Rows from block 5 of a small image classifier, named by matrix and row number. Rows with one number belong to one channel. Each number is 128 + 32 x the weight over its row's rms, rounded and kept within 0 to 255. All counts start at 0. Numbers have three digits each.
After each channel's rows are labels from the 100 images, of 14848, where the channel reaches its highest value: "responds to" is what is common among them. Only what is clearly more common there than usual is listed. The data: made-up ball-and-stick molecule models.
# convs1: 3x3 conv (model.blocks.5.convs.1.weight, 128x128x3x3, each kernel summed), inputs 0-63
# convs2: expand pointwise conv (model.blocks.5.convs.2.weight, 512x128x1x1, transposed), outputs 0-73

convs1.68:142178096086095143150146092066111138166131056159143164153128101111092073088135104154144163110143125112194147095192090121122172075115164078095146073058155134128090085152137136099153122154142111
convs2.68:181090105089190114175173163123103155108053168078103164145172151166117132091126112073105131130110097161108137162108090150088116109150076210119139117125170121091155151154183171129162092139139128132119126134051125106164105117
responds to: balls: three; balls: four

convs1.127:104128135140092186095125155135141101148164127116054114092109157127121179130118148122144155101128150149122083144122115157182113113143132162130121137103114176183121143120085102070153119091101136
convs2.127:162127142141191111161148122132174091079119118091106098170226219113163104156203116164129135076115099133086142092113165116088113094098099064087148091145130122167102107145070083110143086111099125134120124088126082137057078093
responds to: small balls on sticks

convs1.18:111135120094072152139110143095073079137079205070091132135130076061100153094122127074118156122105088112086126167107116151119147104141122107107096129078172092128090147134115187128105157159118107
convs2.18:090086122159156111137133175159084158087167116086037060157165124079077148101119079071096106130111092099107093157131075097108153091134134192175143143100167092074121071163150125081097153136118161079107099096166109114109068090
responds to: small balls on sticks

convs1.61:082100099120140104101076119140110070082163110133112073113060179118086152124089146090112074120081116053064101104107095149139088127139164144110127102126096118139087138138055054072134101143164088
convs2.61:080152137118110169138124183098159095157088145053149190132149232095150117121106159162088101069118140123136156145152108108076088222167094140073149160127104136149154166121145124155147147119157170133132143137108124153132140120
responds to: balls and sticks; balls: five; balls: three

convs1.20:158146170105108079096095123056151127171120066119104171135122146101100078098086129137179133107103130125155156053119164064139153101087132146084154121116127162137047142140126104106099105101124143
convs2.20:117146112140134155080123184189130119126140158098191126129142098149137119122123147130092180142150204142146118166125145148154196085122107091124119122143133137128152171116181134163136111166126052138088158133105134106134163094
responds to: space-filling; balls: three; balls: four

convs1.16:182186139138123174084110112133149154186129102144126176122132149105102134130184142163184100155160168181187150107171162143169175144146099105112117191108142135155117100123197147128134132153179203
convs2.16:086147132121109115153113157089094148118119099086135115175196114137104171138136088207107161068116146115124046172131051133173121138109104142130142160121138127093099114095109130103132159114197129102161051117171086124076100179
responds to: space-filling; balls: three; balls: four

convs1.27:126118113079146145141154114169187173112095107152110113103122119131142101134148064156126104099105157155166097148149058124117111122109071112118088139121109139124149172066145162131106062101136158
convs2.27:103155112127115145128147124157127081117145107145143120084135094106115118190137080165099106114157189075141150104179144087125119095104114102150124167124123137203158143099163118082109103174125145114145095164156127127186146157
responds to: space-filling; balls: four; balls: three

convs1.65:111126135121089118141169071041143116090140095134143143113103162115095132149116189159127178140172139164148188135118133130133124154120155095113184152105161139125063101150149123126218178191143116
convs2.65:157132080091116091138198138082077146125110111054068112146101155143102185101075118073117120122118130116096086179099089154111138130119092133119072114104166132098102113163193122111125098085137174036146122147142093092147143126
responds to: small balls on sticks

convs1.77:128125091103142072185104093177171123113109157151101112080114084122158124176155097166087099118062111140115098072123107081081085162112071171085117132122120099079120124109125141113089107118089153
convs2.77:098156082146130191100133106145191138153152143107131141110131137125157087195123097143102151129186196142117136110178154128136135146130141110076148114080117158180128179156131134165185150086075091143119152197137170164123188103
responds to: balls and sticks

convs1.0:138103107163115179164084147095132154107191091167088196136100147121141098150072190101105159168158055102118100116123168137114107180126165176159093087116126144145099120113095154167150146159112113
convs2.0:171046124080146086147198099097137128134125123091074105123145160125114161092074128097164154117118074153100116165130095142109124135103092158162097104123181103072092061129122135096155143113157168075164141120128101095111107114
responds to: small balls on sticks; branched

convs1.85:165167105090084081081140109103103111157115157148085178112117099131105112114127098069118157136097134155155125075126113132124110099077110132171124172095109110076093138117116074164157092070119115
convs2.85:143143110089168113182187163097112184120113186114107124159068127129111134069056127092105116106073114183115101181139076112167165133138109073077118104128149112113154148117124148113096098091137113137157126142106103097181095189
responds to: small balls on sticks; balls: four

convs1.19:105131095094168115070145132126095137092086141146090122162155077158108126102082106172162062154133110109169129085119149138120065145185133120146101112148099129149131110079164148084104096157143112
convs2.19:135149108131155118150114086150121118124083121092121167155145159077094070180154110102143134110074089097134161169152139109069130124152087141146117154098109154175114109151159172128130166093090141040108063111127115129133119095
responds to: small balls on sticks

convs1.12:098121142068148151141154101095104090139154139154154166086082159172110087092124130159133152173150147110179164206153108128171166136173105117125211127128176142148096063145109050083191082189119110
convs2.12:119096055149207095176128125146160100084107131142121120163141175096103134124141083154157141088094127147109119103112106087056092125134093119129097130078114090150091064162110167114101126093125137118144089080132079125091099124
responds to: small balls on sticks

convs1.74:141107144168173140141137152128135174115130146125140096180091164132173169151150128114144136152162113156157107127093171113189107160162130175170187139202102165178164090102138152133134100181153174
convs2.74:089094128093099152195156180102082138131148069104123122167116119108121151079079127146113155093107132092081152106154124100143104186149086091151199133157106084135075058073080126088135165120135127107166162109178098150107156145
responds to: space-filling; balls: three; balls: four

convs1.9:128100119136129106097149053153082100124103110125152109093128101117077088096115120156094094075099125108110124127097087168071123107098132083166102106118143072078159163096076120148134073079115082
convs2.9:056133113089169099088143112063133153109065087130134153140159138160094091094120111109111124107164105105117128143107104085135081127143171069104130151094102122092066106123156127139162129150120130090176160123163092113135056100
responds to: small balls on sticks

convs1.94:098150108111092130092178146156083098138069084083124091130156052151091122115113121137134080148126126137099118126134135133122127097122154084143095145111120081137134132125139164088092139070122123
convs2.94:133139101086122098123126153184103183098136164101128150118121154104110176141100168100105074175100112168108111162143091172086105144127205117110140106108179073102123174108116170098144165143106048166103139108111090099113103141
responds to: balls: five

convs1.45:101162106110116182114063144124124172131180076094150098153113144070095116186144190164138085124108117100126151101131131158142124165132111094067124140089109114107098119101121166072118153142150152
convs2.45:160097106135105109179146151117118138110164113130122124135158092099141084099098067116095137099103112075081123106130110075163064085116119141097125115121136152142065103122153154094100090106086192137198112130153111142138127125
responds to: small balls on sticks; balls: four

convs1.118:093118110049119093136102114115132104134148109103083110100074135140149091136139095080138134127074136114074056141121103118136118134141131077070173143093094098119080126117133068109102137117154127
convs2.118:137120085085088124148180137157119051155102094054113130194119143065095124134142135114107127073137121106066093132147123104114114172198098115110095158140123122137131141156081129123127132062152170120110149170144104128116129129
responds to: balls and sticks; balls: five; balls: four

convs1.33:169172161148157174127157148076132137180139115124114169140124160158160134127129100162175114160102145221170109105179135132190136155122108111156137182141157151167127129106192134122129110137165204
convs2.33:100150145181155160147163166107126126094165099108100071085136147092102184119089112194175178129092105126084165144125153148130138178152099170185156153152126118134065046092074091091085175162136149071125154123199105123109107165
responds to: space-filling; balls: three; balls: four

convs1.43:102160142147130093131159054171100070108142173107109145123134092140059103131077160094122135145134120113096154106136114170099121146188159092175118134111163127083100163090106065165188153097104109
convs2.43:118133128153165121128136111076097161143165168120122198194105145116093139108056135175103080093060103196112118200111094111139134190104113142106141099123169104099088146164096188100132127130177131155122144123129112130160135204
responds to: small balls on sticks; balls: four

convs1.73:133174121142065186098091152065090160142155112068152134109142117025037116131138167121144112105073149137136153089128101118121160119068095084089095130068161093108086162134124135120116099100165127
convs2.73:127102094112091085142167063089148163124132152096126125185157167112146100124176125122094133109091089093110120179113073115117147117111090179091123072159135143147075102123102179117128139103125145103132110109042099151095123122
responds to: small balls on sticks; balls: five

convs1.8:117125089130091165153100095102135229131211103105117168149155098119078123113122171140128110138179115128144177057146136146156173163172109097140142108087165161126110097122137106085184148162167102
convs2.8:185137114124176092143150128047098144100125107110120106140122104101115167110124097158157153117124032122112099156140111151154112072107129068147157178107122095155107068121125150084128125141126188104158174096107112125156130080
responds to: small balls on sticks; branched

convs1.24:142105120167064147101144119162100175125106171102194163139126101090068131069151137121135126140158148138142103133154119150119110082095156129224122155127080058151162193100108129154129106093097081
convs2.24:153130095105194118174158087140136146101089135082112124161132190102062119133126138097082140107109158148116144184162032101091106121123142163224113148131180097107128119191167140126111207166094095117094104039145104087154077079
responds to: small balls on sticks; balls: five

convs1.17:119115149109087150123147116055107147123152150163129124102137142077124122109107124079126119129094080115141155120167107173082152056060075109147131105083172110125087118198113096146145124114128114
convs2.17:190155142090193138106184088135093155145139149104140103127109168131092115107137125098107125119105144113129139168104156156097138169119109102124114109128166140098128132122077103126142129129176138173103124062136095114130144119
responds to: small balls on sticks; balls: five